Rows from block 7 of the image encoder of a small image captioner, named by matrix and row number. Each number is 50 + 12 x the weight over its row's rms, rounded and kept within 0 to 99. All counts start at 0.
After each channel's rows are labels from the 100 images, of 14976, where the channel reaches its highest value: "responds to" is what is common among them. Only what is clearly more common there than usual is listed. The data: patchworks of several textures. In brackets: how many of the 100.
# c30: last pointwise conv (encoder.blocks.7.c3.0.weight, 512x512x1x1), inputs 0-127

c30.428:25 42 47 41 55 31 55 52 57 33 25 40 57 62 17 49 44 60 44 58 29 59 46 43 42 54 31 36 61 41 69 55 46 61 63 57 65 38 39 39 48 56 48 52 48 51 49 53 49 53 67 42 47 52 36 52 16 53 42 43 41 60 48 72 48 53 39 48 65 43 41 54 39 27 46 59 50 71 55 59 47 54 32 57 36 48 46 47 43 67 39 64 48 29 47 51 46 65 34 54 36 54 52 43 47 47 64 69 60 36 52 74 51 30 55 62 50 49 60 51 52 62 40 60 47 57 42 46
responds to: rings (87); centre pattern: rings (52)

c30.453:40 34 34 42 51 43 59 53 57 56 52 42 29 45 49 62 54 49 47 46 56 34 50 60 51 42 36 44 45 68 53 52 50 35 37 36 40 57 46 69 59 64 49 71 43 59 53 65 60 70 49 37 71 46 43 50 63 33 38 36 41 41 44 56 52 38 66 65 53 56 54 54 36 48 55 49 36 51 43 72 44 34 56 45 38 64 55 45 50 45 45 44 55 56 62 55 37 62 48 62 40 70 56 51 45 33 37 46 59 61 85 63 52 57 65 43 51 23 30 53 54 64 51 74 56 49 38 49
responds to: plain (51)

c30.384:43 67 45 50 27 51 73 60 53 43 38 50 42 41 74 51 46 51 37 45 49 29 41 40 52 53 52 55 47 40 51 41 58 46 58 54 71 38 50 59 44 60 38 39 23 67 64 24 79 54 45 59 81 49 57 41 44 46 64 27 63 37 69 29 43 58 52 51 27 35 46 51 63 67 31 49 50 35 67 61 27 49 38 44 43 53 53 32 40 54 24 48 50 43 48 39 54 56 45 66 71 30 21 58 44 62 44 75 50 48 51 62 42 55 70 52 62 41 56 31 23 66 64 49 49 02 41 43
responds to: rings (100); patches: five (57)

c30.157:71 57 47 54 62 50 40 48 44 29 67 20 51 31 44 44 46 36 73 49 47 59 55 45 29 52 53 58 34 58 41 63 31 35 41 51 50 37 55 54 46 50 45 55 27 60 67 51 54 39 71 26 57 64 56 62 39 51 40 44 49 56 54 44 55 69 38 46 52 67 65 45 51 40 25 43 31 50 57 31 38 51 52 57 54 43 55 46 58 54 37 58 84 38 26 44 33 65 42 51 45 70 46 47 67 30 61 68 35 26 36 52 40 61 55 56 67 39 42 59 52 52 50 52 46 58 67 59
responds to: striped (44); camouflage (35); rays (35); plaid (30)

c30.214:58 43 38 48 59 52 34 51 41 73 53 73 39 58 60 52 50 38 55 45 33 45 48 42 49 45 35 34 36 69 39 53 79 48 21 58 43 53 68 47 36 44 65 35 55 40 48 47 49 50 63 41 74 55 56 28 60 55 51 51 48 59 28 61 64 40 39 48 49 51 47 37 43 35 37 57 65 66 63 40 35 59 72 35 42 30 32 84 40 57 70 35 40 68 45 54 69 39 55 37 53 37 51 56 24 32 44 47 37 64 53 46 21 54 67 80 31 38 54 70 51 35 50 50 40 56 65 57
responds to: striped (79); patches: five (54); mosaic (36)

c30.205:47 59 57 63 45 39 55 60 43 35 61 58 47 50 69 26 49 47 44 76 62 44 51 40 51 59 38 47 37 42 62 47 39 26 54 58 58 42 58 38 65 39 58 47 51 51 63 25 49 29 51 55 34 49 52 63 46 51 49 38 31 42 65 55 52 55 64 46 63 56 44 38 55 46 44 33 54 45 39 50 58 39 57 70 56 54 53 76 41 30 70 51 66 45 23 42 37 47 46 43 57 44 43 46 50 54 58 55 48 46 46 31 46 50 36 50 29 44 37 55 32 40 40 51 52 42 43 49
responds to: plain (54); triangles (31)

c30.370:54 38 38 64 56 40 43 62 28 61 46 58 51 49 61 78 60 40 64 48 38 34 41 55 68 59 36 52 43 60 36 45 70 29 36 45 34 38 59 52 48 21 54 50 55 48 42 37 45 75 67 74 62 52 44 63 50 71 49 47 47 55 45 47 46 64 45 51 44 28 43 65 59 42 48 27 49 70 46 56 41 46 54 45 57 54 71 64 41 74 48 37 38 37 49 35 50 34 48 37 49 35 51 34 44 45 46 43 48 46 70 28 32 75 37 46 73 71 46 57 49 40 54 54 67 37 60 54
responds to: rings (92); centre pattern: rings (53)

c30.85:41 51 60 51 43 41 56 40 48 57 25 47 44 48 34 33 50 37 57 20 66 55 53 41 40 23 55 49 58 48 65 37 41 29 41 55 46 49 36 48 54 50 48 50 76 60 44 36 47 52 61 51 51 40 56 42 30 54 57 41 60 53 50 28 54 52 52 50 49 36 38 79 45 45 69 68 58 57 60 36 35 53 32 41 40 39 49 56 55 38 39 56 39 68 62 57 65 89 51 35 48 57 39 46 49 44 59 53 65 46 54 43 52 50 55 61 45 54 39 53 48 43 55 47 47 47 44 40
responds to: wavy (78)

c30.221:31 59 31 35 37 45 34 36 63 54 63 49 56 59 46 29 73 66 60 44 53 64 58 59 69 56 53 32 44 52 39 70 47 40 50 33 47 40 43 46 63 47 33 38 31 57 40 41 68 41 38 77 49 50 64 73 36 38 54 42 60 40 49 67 41 61 49 35 52 42 47 67 46 48 57 55 57 53 61 42 46 64 59 56 42 51 52 49 42 41 59 35 58 26 42 30 57 48 42 58 51 48 27 27 48 46 55 64 45 59 44 37 42 44 71 61 48 23 28 37 57 73 55 73 52 48 41 52
responds to: mosaic (56); crosshatched (49); camouflage (40); grid (31)

c30.38:42 52 54 37 57 44 58 49 36 29 51 17 70 67 56 43 44 58 68 30 66 60 59 43 39 35 41 44 79 55 53 49 50 34 61 42 61 61 65 52 78 70 36 31 37 58 36 46 47 64 61 32 62 45 40 49 57 46 51 35 31 54 36 50 78 42 63 45 55 57 40 51 42 48 63 55 58 75 57 46 42 45 56 59 70 53 36 48 37 64 40 65 55 38 59 68 54 59 64 52 33 53 38 43 52 20 33 59 72 62 22 30 53 52 66 56 55 50 54 40 59 72 43 38 52 71 47 51
responds to: wood (78); grid (45); centre pattern: wood (28); plain (27)

c30.133:51 65 60 62 53 40 31 69 23 53 47 50 32 39 56 60 55 68 38 53 52 67 63 43 30 63 37 37 40 35 39 77 62 27 72 50 72 49 44 52 43 35 51 59 49 59 62 42 47 59 53 51 54 56 37 47 47 44 44 65 56 58 57 26 49 44 37 31 40 43 70 39 62 42 61 43 43 48 28 38 33 43 37 54 35 52 22 65 49 23 39 63 54 32 52 54 18 44 47 48 50 42 40 65 39 51 65 51 51 43 34 45 63 49 55 50 48 53 45 35 59 58 60 54 51 31 22 39
responds to: furry (85); patches: five (58); plain (31); labyrinth (28)

c30.477:51 47 38 40 60 44 55 59 52 33 29 58 57 36 55 20 46 35 45 57 21 70 45 50 64 51 60 39 72 68 59 57 66 57 17 66 42 14 40 57 24 40 63 59 47 50 40 35 41 52 30 49 49 46 45 52 64 58 50 41 40 38 41 50 46 52 45 75 75 55 34 27 49 57 58 64 46 55 61 57 41 53 31 41 41 43 52 49 82 62 69 52 48 44 43 55 56 51 70 40 30 49 71 57 38 44 67 60 57 46 48 52 50 65 57 53 19 40 54 65 41 51 39 55 29 47 52 55
responds to: spiral (31); plain (31); rings (27)

c30.357:57 57 50 54 46 62 32 46 51 52 42 59 50 73 53 66 35 57 39 51 43 49 39 45 47 38 47 49 59 64 64 59 52 57 56 28 49 47 50 57 51 53 47 42 32 50 45 52 39 44 57 50 49 62 49 31 52 46 62 47 51 62 40 40 64 51 65 50 38 70 56 50 48 53 53 52 40 54 67 43 59 50 60 62 43 55 41 42 67 43 64 52 58 57 54 61 56 60 49 25 56 58 67 31 55 33 43 45 46 69 63 48 51 75 57 51 72 49 48 60 70 58 45 79 65 68 66 41
responds to: wood (56); plain (37); cracked (37); rays (29)

c30.363:34 37 50 61 59 40 70 44 52 43 49 56 40 49 71 62 33 59 60 42 59 72 61 55 59 50 54 43 34 71 61 53 43 50 51 50 59 54 70 34 36 51 52 43 46 63 66 40 53 41 53 37 48 34 34 21 32 63 33 65 38 64 48 59 42 16 39 43 48 67 37 47 52 62 42 39 42 48 59 40 50 57 56 51 47 26 79 52 70 68 54 56 35 54 36 40 54 40 51 51 61 64 48 48 56 71 43 66 56 46 56 35 35 62 33 40 68 36 41 36 47 39 66 49 43 62 46 57
responds to: furry (38); woven (34); spotted (32); rays (28)

c30.433:43 66 48 52 28 41 64 34 59 33 50 46 56 58 54 37 44 38 53 51 47 54 39 60 29 48 51 59 37 62 28 34 62 56 51 31 58 37 51 22 51 66 41 47 44 52 58 34 66 75 43 52 44 44 55 56 57 42 57 43 47 73 59 70 62 59 61 55 57 74 50 48 78 40 57 33 57 44 55 44 54 38 65 49 17 55 26 56 46 66 64 61 59 52 40 45 51 47 46 46 46 36 54 53 31 54 07 50 45 50 77 39 46 40 53 39 62 46 66 60 38 38 38 62 57 66 59 52
responds to: striped (96); patches: five (67); scaly (27)

c30.290:42 54 57 48 56 49 42 57 36 64 56 54 37 63 25 40 60 31 44 24 47 20 49 45 50 51 40 59 50 29 45 48 52 33 57 58 66 58 37 39 37 46 26 56 47 58 18 46 55 56 63 49 38 38 40 46 42 40 55 44 29 56 36 60 42 57 36 40 58 54 26 27 46 66 54 41 42 58 39 54 60 58 57 44 46 38 45 46 43 42 62 67 43 90 66 59 52 51 37 39 49 43 44 55 62 65 64 53 49 49 48 43 35 52 56 44 36 39 56 35 59 52 58 29 60 55 19 45
responds to: wavy (100); patches: five (51)

c30.278:51 52 43 53 60 30 37 42 55 55 50 37 61 35 42 48 48 54 53 55 60 44 65 45 44 54 53 51 39 42 41 56 48 52 43 28 49 50 41 49 44 41 44 39 51 19 55 35 56 66 51 64 59 57 44 42 35 27 41 43 86 49 42 47 40 39 46 51 45 77 39 67 43 42 43 50 47 29 38 39 55 31 48 36 62 25 77 36 52 35 51 54 43 46 42 62 54 39 53 45 44 45 50 56 27 72 40 69 60 65 38 39 58 36 60 47 32 48 52 45 73 52 42 60 57 52 53 39
responds to: mosaic (100); patches: five (67); rays (27)

c30.54:56 76 48 51 45 59 38 54 48 35 45 33 46 35 47 49 56 48 59 63 33 57 61 47 55 42 42 57 68 44 34 69 66 44 26 62 46 56 47 42 88 64 56 32 45 64 47 44 67 72 49 50 57 65 78 34 60 81 56 62 26 57 58 35 33 53 39 52 59 37 44 65 52 40 47 48 45 57 41 60 49 52 62 48 56 25 64 64 72 72 50 40 33 63 57 50 43 56 49 48 62 39 46 47 44 66 37 50 34 27 49 34 63 63 54 43 56 51 61 28 35 44 46 30 50 56 62 51
responds to: striped (41); plain (40); rings (34); plaid (27)

c30.282:52 60 80 42 68 37 46 53 54 79 48 61 53 54 55 33 35 62 42 66 30 46 43 29 60 66 55 47 36 59 75 72 42 56 44 53 66 53 54 57 29 50 45 31 69 47 39 52 30 51 54 38 39 26 55 58 64 49 46 71 51 36 60 36 70 49 52 55 37 44 53 47 68 46 60 50 50 65 48 42 67 36 57 60 36 42 62 43 44 39 63 57 41 45 53 48 55 52 31 71 57 62 32 75 32 55 40 40 44 56 52 53 49 31 65 41 56 68 55 92 63 50 57 50 49 28 38 55
responds to: wood (47)

c30.41:23 63 31 64 46 64 44 51 38 47 54 38 51 26 73 50 58 32 40 47 56 52 43 39 45 52 58 40 70 50 49 54 52 20 48 35 51 37 50 54 60 45 54 62 53 51 38 57 63 54 60 48 64 41 37 33 52 36 67 39 29 64 47 34 50 65 37 36 25 43 58 55 30 61 56 50 43 54 53 45 31 62 66 42 44 60 46 69 59 49 34 60 55 49 57 40 41 46 70 32 42 65 50 46 49 68 49 33 41 57 49 45 35 43 49 64 77 51 62 40 63 60 64 42 51 49 55 48
responds to: rings (35); striped (29); diamond (28)

c30.226:60 46 61 55 59 49 43 55 36 39 48 60 49 55 39 75 67 40 33 50 46 57 60 46 56 46 42 50 35 33 61 32 62 46 39 59 40 48 75 52 53 50 59 69 38 60 34 49 56 41 40 62 42 59 64 40 55 50 50 59 39 46 46 50 33 53 68 61 41 42 65 38 49 44 57 50 64 26 56 66 61 40 49 52 65 31 53 33 33 47 35 33 45 51 31 49 71 45 49 45 54 61 54 62 50 36 48 53 48 47 62 33 49 59 44 59 51 63 61 60 47 43 51 51 55 44 79 38
responds to: wood (59); grid (35); studded (33); spotted (29)

c30.51:63 57 74 43 37 51 50 65 43 62 59 38 57 56 64 38 28 61 58 31 53 59 53 68 44 52 45 52 42 62 39 36 56 31 45 43 43 56 52 46 32 37 43 70 66 28 50 55 48 31 54 47 70 32 48 26 44 76 68 44 50 56 46 59 43 48 36 40 60 40 26 57 60 46 38 55 66 41 64 58 52 45 54 46 54 56 24 49 30 59 48 48 46 49 33 69 47 52 43 40 29 55 40 32 60 45 42 61 58 63 34 37 71 54 32 65 63 65 43 61 70 47 81 25 42 63 38 36
responds to: spiral (80); centre pattern: spiral (32)

c30.417:72 41 57 44 60 67 24 22 95 33 53 43 35 49 66 55 32 43 35 40 39 56 69 67 09 42 48 40 51 76 31 54 47 07 61 56 61 65 55 35 58 47 43 55 57 64 71 66 50 41 84 57 45 33 51 44 49 74 47 65 58 52 47 52 57 45 57 55 52 46 78 47 46 49 52 56 50 49 52 40 38 62 50 58 53 32 55 24 52 58 47 38 65 59 57 49 50 43 42 60 33 52 37 65 48 46 44 57 46 63 45 54 62 70 53 51 48 44 47 37 44 46 60 39 55 48 52 70
responds to: striped (78); zigzag (38)

c30.358:58 57 56 39 49 62 58 42 47 61 36 63 40 73 72 51 41 43 38 35 51 67 44 39 59 45 39 34 56 47 57 40 60 26 39 48 61 25 46 50 51 41 59 24 47 53 45 60 38 57 51 50 48 41 57 48 60 51 50 48 23 39 54 52 38 43 55 39 44 73 42 37 62 54 61 29 50 56 49 46 31 44 57 41 58 62 31 56 35 37 55 45 33 48 28 56 54 30 47 45 28 55 45 41 41 49 55 28 40 60 46 46 28 37 48 51 37 45 42 35 59 29 49 41 42 60 42 45
responds to: striped (53); rings (49); centre pattern: rings (31); speckled (28)

c30.299:37 62 47 62 41 66 50 66 68 50 50 68 47 50 75 69 43 49 39 50 54 42 33 60 33 56 52 60 25 61 51 60 54 44 55 42 47 68 54 43 38 60 50 59 40 35 46 56 52 50 64 31 68 34 44 19 59 45 58 60 54 41 19 50 41 52 49 38 40 67 48 48 45 52 47 69 44 47 48 38 45 54 42 21 48 57 48 51 71 47 62 48 43 41 60 49 67 41 46 59 53 63 26 37 43 60 40 47 30 51 30 48 42 29 67 64 44 50 42 60 81 59 48 56 50 37 56 35
responds to: mosaic (88); furry (34); bubbly (27)

c30.303:54 38 39 62 60 44 49 55 51 41 50 41 51 63 45 53 35 51 40 45 55 43 70 37 49 54 44 61 52 55 52 48 52 46 62 62 47 34 42 44 47 52 51 48 62 56 40 48 35 48 56 60 60 41 55 55 49 50 68 45 20 68 52 50 52 43 44 36 58 70 26 32 53 68 48 45 62 61 41 52 33 51 44 47 37 44 48 61 57 43 36 73 50 64 60 43 25 44 44 66 78 41 41 50 46 42 60 54 53 43 52 59 51 35 73 56 51 54 40 45 50 44 83 47 53 75 15 34
responds to: wavy (100); patches: five (60)

c30.220:52 41 54 42 43 59 51 39 58 59 49 31 57 56 41 69 71 52 41 58 40 46 60 62 43 46 55 37 55 20 82 42 35 47 65 45 52 62 42 58 31 62 67 29 64 48 60 63 56 67 43 42 31 42 66 62 56 82 51 34 28 39 56 07 49 46 45 72 62 33 51 30 39 42 75 37 75 46 55 61 52 40 42 55 46 58 47 52 53 33 54 75 53 36 72 73 68 78 36 58 50 43 42 35 47 35 46 54 52 45 46 47 71 56 73 40 59 67 37 40 49 57 40 41 49 40 63 38
responds to: labyrinth (49); bubbly (44)

c30.179:41 44 43 44 37 56 53 58 46 46 44 45 56 42 61 47 38 47 46 40 46 43 84 60 59 76 60 67 53 43 41 56 50 39 53 42 58 54 46 49 63 47 49 52 22 76 51 27 43 60 45 49 54 72 46 46 72 43 73 50 36 44 59 49 35 31 29 68 57 61 37 66 49 38 71 37 37 30 50 32 42 39 51 39 54 28 68 44 56 51 54 60 77 60 49 56 57 62 57 57 53 73 26 41 50 67 53 27 63 39 49 44 42 49 47 51 56 69 65 59 57 38 55 63 54 45 49 46
responds to: spiral (69); rings (30); labyrinth (30); grid (30)

c30.300:59 44 41 80 59 48 68 40 35 35 80 31 48 67 56 48 31 33 31 65 51 70 58 55 57 25 38 48 72 46 59 41 40 64 45 51 23 28 70 63 44 61 59 34 39 45 61 62 42 57 45 71 46 42 35 31 34 44 51 50 55 43 48 51 42 52 59 47 66 42 48 69 68 48 68 67 31 50 42 73 45 37 42 36 51 52 25 48 70 50 43 50 54 60 58 69 38 62 53 60 43 42 41 63 53 26 55 44 46 53 68 52 40 56 79 30 43 64 65 61 47 41 62 18 19 32 48 41
responds to: rings (35); bubbly (30)

c30.107:54 42 49 42 55 44 49 41 63 33 36 46 58 40 43 44 53 59 59 47 56 31 43 50 53 43 45 43 47 47 61 39 66 45 51 49 62 64 58 53 59 36 62 67 45 73 56 52 59 38 43 44 62 48 48 67 67 34 70 67 46 56 48 66 40 56 45 59 45 76 44 62 31 55 50 34 46 38 41 32 52 29 45 52 58 38 58 49 52 66 80 67 45 57 69 60 63 46 36 44 62 51 52 63 45 63 59 56 53 35 33 29 52 48 62 48 39 71 71 48 45 30 38 39 37 38 70 78
responds to: rings (99); patches: five (64); camouflage (27)

c30.103:53 53 38 48 39 32 42 46 35 45 57 38 29 80 64 44 59 51 53 40 54 38 56 26 61 47 59 49 48 56 34 42 37 48 31 47 56 47 58 52 49 50 42 50 47 54 28 38 49 59 51 39 50 43 64 24 55 36 57 58 43 58 44 55 55 47 54 38 63 48 49 46 69 46 47 66 59 58 63 41 41 27 63 35 48 63 40 31 48 54 45 38 42 40 62 75 72 32 42 61 61 35 55 34 47 40 28 56 48 26 58 55 55 46 48 52 63 36 44 43 37 63 42 66 51 38 53 63
responds to: wood (62); grid (29); studded (27)

c30.129:47 53 37 63 41 34 67 58 52 49 55 38 35 56 43 39 54 44 43 87 59 66 41 51 45 43 46 40 39 46 77 31 67 74 73 52 38 74 46 24 46 55 50 25 61 63 53 43 52 62 53 61 49 64 43 23 54 47 45 68 57 39 42 44 54 50 58 40 79 29 31 33 42 65 48 47 42 54 47 42 78 36 67 62 57 46 63 34 62 43 67 40 41 55 39 57 64 60 48 60 53 40 60 47 37 51 54 61 26 57 46 43 66 35 52 50 46 48 44 43 37 48 58 45 56 32 37 67
responds to: spiral (67); centre pattern: spiral (46)

c30.350:43 77 56 63 81 49 46 41 23 43 64 75 39 46 68 54 61 49 38 61 38 26 46 40 57 44 50 46 54 63 33 45 60 64 59 62 59 53 38 51 33 75 43 54 74 46 48 50 54 40 55 64 61 55 83 60 46 52 61 58 44 42 54 38 44 45 40 56 43 39 64 69 63 61 49 59 16 50 52 53 58 52 55 66 48 44 53 53 45 46 51 55 58 47 45 41 33 50 58 49 52 38 31 60 32 27 62 47 69 67 49 52 34 48 45 50 36 40 47 58 43 55 57 45 42 58 64 57
responds to: wood (96); striped (41)

c30.351:41 69 39 38 63 56 61 35 03 53 64 52 43 51 44 26 62 53 71 49 51 47 46 59 60 57 47 32 34 38 57 53 48 50 66 67 57 40 48 46 20 43 63 48 52 37 37 85 33 85 57 54 19 60 51 53 29 43 65 23 53 35 55 60 62 60 50 33 21 18 46 48 47 47 37 49 59 56 34 45 67 65 42 53 53 46 27 30 31 43 60 44 47 44 50 54 30 44 28 30 51 52 44 32 47 68 50 37 34 47 65 63 56 47 26 45 46 56 38 52 34 29 41 58 57 50 54 61
responds to: spiral (100); centre pattern: spiral (26)

c30.507:31 50 69 57 62 55 39 44 50 40 48 49 43 46 35 51 29 44 68 53 42 53 60 57 61 44 34 04 48 42 30 54 49 29 43 54 38 58 73 56 61 50 53 50 57 44 41 27 62 74 40 49 40 42 49 52 58 34 35 67 44 32 52 41 56 42 62 49 36 54 54 69 29 59 58 39 31 45 56 58 65 53 54 35 60 48 32 61 61 41 62 63 40 36 46 50 55 34 69 86 45 49 73 45 47 40 59 43 30 54 47 64 44 30 58 51 31 67 66 70 50 43 45 48 57 44 55 40
responds to: furry (78); triangles (36); zigzag (30)

c30.502:58 35 36 63 54 53 56 27 57 37 43 38 47 51 52 59 42 41 54 46 51 61 56 58 52 46 40 47 50 52 37 72 32 41 48 46 37 45 53 43 32 50 39 63 44 57 44 46 46 39 68 27 21 62 65 56 45 69 46 58 58 37 62 58 59 36 62 47 58 42 36 32 58 45 35 62 55 33 62 43 62 40 41 57 53 42 48 48 25 24 53 58 41 38 26 32 61 44 43 62 38 47 59 38 55 57 43 36 44 51 38 21 56 27 60 58 49 54 53 52 55 63 49 53 49 36 54 47
responds to: rings (62); centre pattern: rings (34); studded (27)

c30.301:28 60 53 34 56 53 40 37 70 66 37 51 29 64 65 40 59 61 54 39 44 29 52 47 43 46 35 54 28 44 45 65 79 86 82 49 56 57 58 61 39 55 48 43 71 53 46 48 56 46 81 39 46 52 26 31 42 44 52 51 66 53 70 65 51 59 51 57 38 27 51 43 68 39 64 43 25 75 56 60 55 53 56 58 44 47 41 66 52 51 78 61 25 39 50 36 44 46 58 47 54 45 38 49 27 26 37 53 56 36 33 70 70 34 54 35 50 62 34 51 47 44 54 41 41 52 65 56
responds to: labyrinth (35); speckled (30); wood (29); bubbly (26)

c30.126:49 58 62 60 54 40 57 44 37 45 34 31 40 45 55 69 48 43 60 56 38 48 41 51 45 52 45 33 57 51 41 61 61 46 44 46 71 56 54 59 59 43 48 34 27 44 46 34 42 47 53 50 57 45 50 66 46 32 43 50 68 29 60 27 43 50 51 42 67 44 41 24 48 51 42 27 53 61 45 62 49 38 24 40 49 44 38 44 58 47 46 34 55 24 29 77 44 40 75 61 44 47 34 62 33 42 42 64 39 44 59 42 60 49 41 39 49 49 37 48 52 54 59 55 53 36 51 39
responds to: labyrinth (82); rays (32); plain (28)

c30.204:43 57 56 56 32 37 51 68 55 43 46 53 37 42 50 42 64 47 24 60 42 40 67 55 62 64 48 52 56 48 64 29 46 42 52 43 25 45 56 38 43 44 44 48 54 56 61 17 39 51 46 46 56 39 58 68 45 50 43 56 51 60 57 79 52 42 62 56 53 48 52 47 69 61 43 40 53 50 61 45 47 52 38 38 55 51 60 58 39 39 45 61 72 55 47 34 40 60 66 64 42 31 50 65 49 52 37 41 42 48 39 33 45 39 42 47 35 41 28 51 63 47 50 61 77 46 56 26
responds to: wood (74); labyrinth (28)

c30.289:43 44 51 55 31 54 55 43 55 18 46 35 35 34 55 46 72 51 50 45 49 32 59 36 64 24 34 61 71 48 73 50 40 50 61 49 68 47 58 27 53 31 51 67 68 27 57 59 56 43 72 82 44 49 54 42 52 50 48 32 43 37 71 41 53 49 57 57 32 29 49 53 50 34 60 40 61 60 49 50 45 42 61 44 61 58 39 58 25 43 59 63 64 65 39 30 43 59 49 78 34 56 38 57 61 37 76 57 80 84 31 55 47 56 36 35 64 53 59 47 44 50 54 39 38 43 62 53
responds to: plain (74); patches: two (58); centre pattern: plain (35); striped (31)

c30.207:34 36 67 30 52 31 75 51 69 38 46 35 69 21 66 78 39 57 43 51 44 61 63 47 53 54 48 46 39 51 62 46 37 62 49 47 32 49 46 74 51 35 42 55 40 36 61 59 50 57 47 65 74 33 48 62 51 51 35 38 51 37 51 41 53 57 18 50 56 37 55 55 17 43 46 55 15 45 35 46 33 46 49 46 51 50 42 57 55 17 65 69 42 70 43 54 44 55 61 42 34 43 47 40 55 51 43 45 35 50 79 50 63 56 64 52 44 53 37 59 43 42 46 49 66 63 59 61
responds to: labyrinth (61); patches: two (60); spotted (34); centre pattern: labyrinth (30)

c30.285:37 51 53 53 52 71 51 50 56 38 82 64 33 43 45 41 33 63 45 50 41 49 36 68 17 58 39 73 44 60 32 52 56 53 51 54 35 55 58 22 44 53 71 39 66 58 46 55 44 34 50 72 55 53 22 62 47 72 62 61 23 49 53 61 48 46 62 42 40 60 44 34 47 69 46 67 27 43 38 63 57 53 40 27 54 59 69 63 57 59 52 62 74 33 52 39 52 50 51 72 43 54 63 40 52 33 38 45 58 55 52 61 57 51 45 36 19 25 65 57 48 27 31 51 66 41 38 64
responds to: labyrinth (39); spiral (35)

c30.251:39 46 39 51 42 30 44 61 67 36 77 68 45 63 30 67 79 37 35 45 64 62 61 59 63 62 55 33 46 49 56 42 64 50 64 58 80 68 36 67 47 30 63 60 47 55 35 59 60 53 43 48 50 61 50 50 28 61 48 52 57 44 42 51 49 34 37 68 58 71 44 57 48 45 32 64 41 48 35 49 38 46 55 52 57 51 41 73 51 41 36 36 59 66 59 33 69 34 41 49 37 49 39 49 50 56 49 66 84 56 79 39 44 34 41 52 49 45 39 60 73 63 54 55 43 64 44 62
responds to: crosshatched (80); woven (47); centre pattern: crosshatched (40)

c30.235:24 49 67 48 46 38 44 59 48 52 55 64 58 51 39 72 54 65 54 51 48 37 66 65 50 56 59 63 56 42 56 68 47 46 30 55 68 54 48 40 38 66 41 37 58 38 43 61 40 51 28 47 54 59 35 46 64 36 54 42 49 50 53 35 40 48 55 45 55 50 63 36 54 44 25 44 62 53 65 51 67 42 58 67 34 59 25 47 32 46 48 54 54 43 49 52 79 33 53 42 40 55 54 47 48 29 52 47 57 48 67 58 54 66 55 53 54 64 27 47 53 46 56 32 56 43 35 46
responds to: mosaic (51); grid (44); crosshatched (42)

c30.256:45 41 59 41 34 26 46 31 64 26 57 62 52 32 49 50 44 64 48 18 40 59 69 71 78 55 65 48 47 62 77 46 59 36 47 38 34 49 53 66 39 70 60 54 36 43 48 69 45 32 56 52 37 39 71 62 65 51 50 47 47 54 47 24 39 52 61 45 63 42 33 58 46 30 65 46 41 28 55 53 43 55 60 52 42 55 43 51 46 40 28 60 65 47 39 46 23 58 75 63 48 41 60 77 46 38 52 59 52 54 55 53 35 53 54 77 39 59 52 53 79 43 39 50 63 52 50 37
responds to: spiral (66); centre pattern: spiral (32); labyrinth (27)

c30.2:78 73 65 37 55 73 54 57 47 38 43 42 56 52 60 48 66 57 45 51 55 70 48 62 62 31 55 52 50 51 52 42 51 58 77 63 54 37 50 79 58 25 36 45 58 50 47 57 58 37 55 55 52 64 35 59 57 70 59 62 66 46 47 60 61 35 51 51 63 62 45 49 51 25 56 45 50 43 46 61 36 55 66 49 55 61 45 42 22 66 31 46 53 53 64 49 23 68 53 48 74 74 49 33 22 28 49 53 44 53 47 73 52 75 48 47 62 55 54 61 57 76 53 38 40 35 41 34
responds to: spiral (46); rings (41); centre pattern: spiral (33); plain (29)

c30.113:37 53 26 40 61 54 52 63 40 40 47 44 51 56 47 54 48 39 48 52 53 53 34 53 53 52 59 44 36 48 63 44 60 47 46 28 53 52 61 56 30 70 55 44 49 53 45 58 53 37 59 51 45 47 41 60 71 46 60 62 42 48 49 35 61 75 64 30 57 47 58 58 79 46 59 53 54 31 59 37 57 56 49 56 69 65 47 41 52 44 30 44 67 68 76 47 39 40 26 63 64 52 49 49 39 41 29 70 47 30 53 54 69 38 55 53 45 39 51 60 48 54 56 33 45 49 43 59
responds to: labyrinth (74); checkered (30); honeycomb (30); marbled (27)

c30.371:44 58 52 35 36 53 44 56 39 43 39 34 42 65 56 54 63 45 56 44 40 31 50 36 40 44 33 52 48 56 58 41 59 55 61 26 43 58 24 60 49 49 62 49 26 50 76 32 59 58 55 47 50 46 55 65 63 43 43 53 34 58 57 46 45 49 21 61 53 66 54 68 34 44 56 48 63 69 64 40 38 47 58 46 64 58 44 39 38 55 43 39 30 59 45 69 62 57 45 62 45 61 71 57 43 38 47 48 57 57 54 28 39 48 40 44 45 71 63 47 53 36 84 47 79 40 38 52
responds to: plain (74); bubbly (47); honeycomb (30)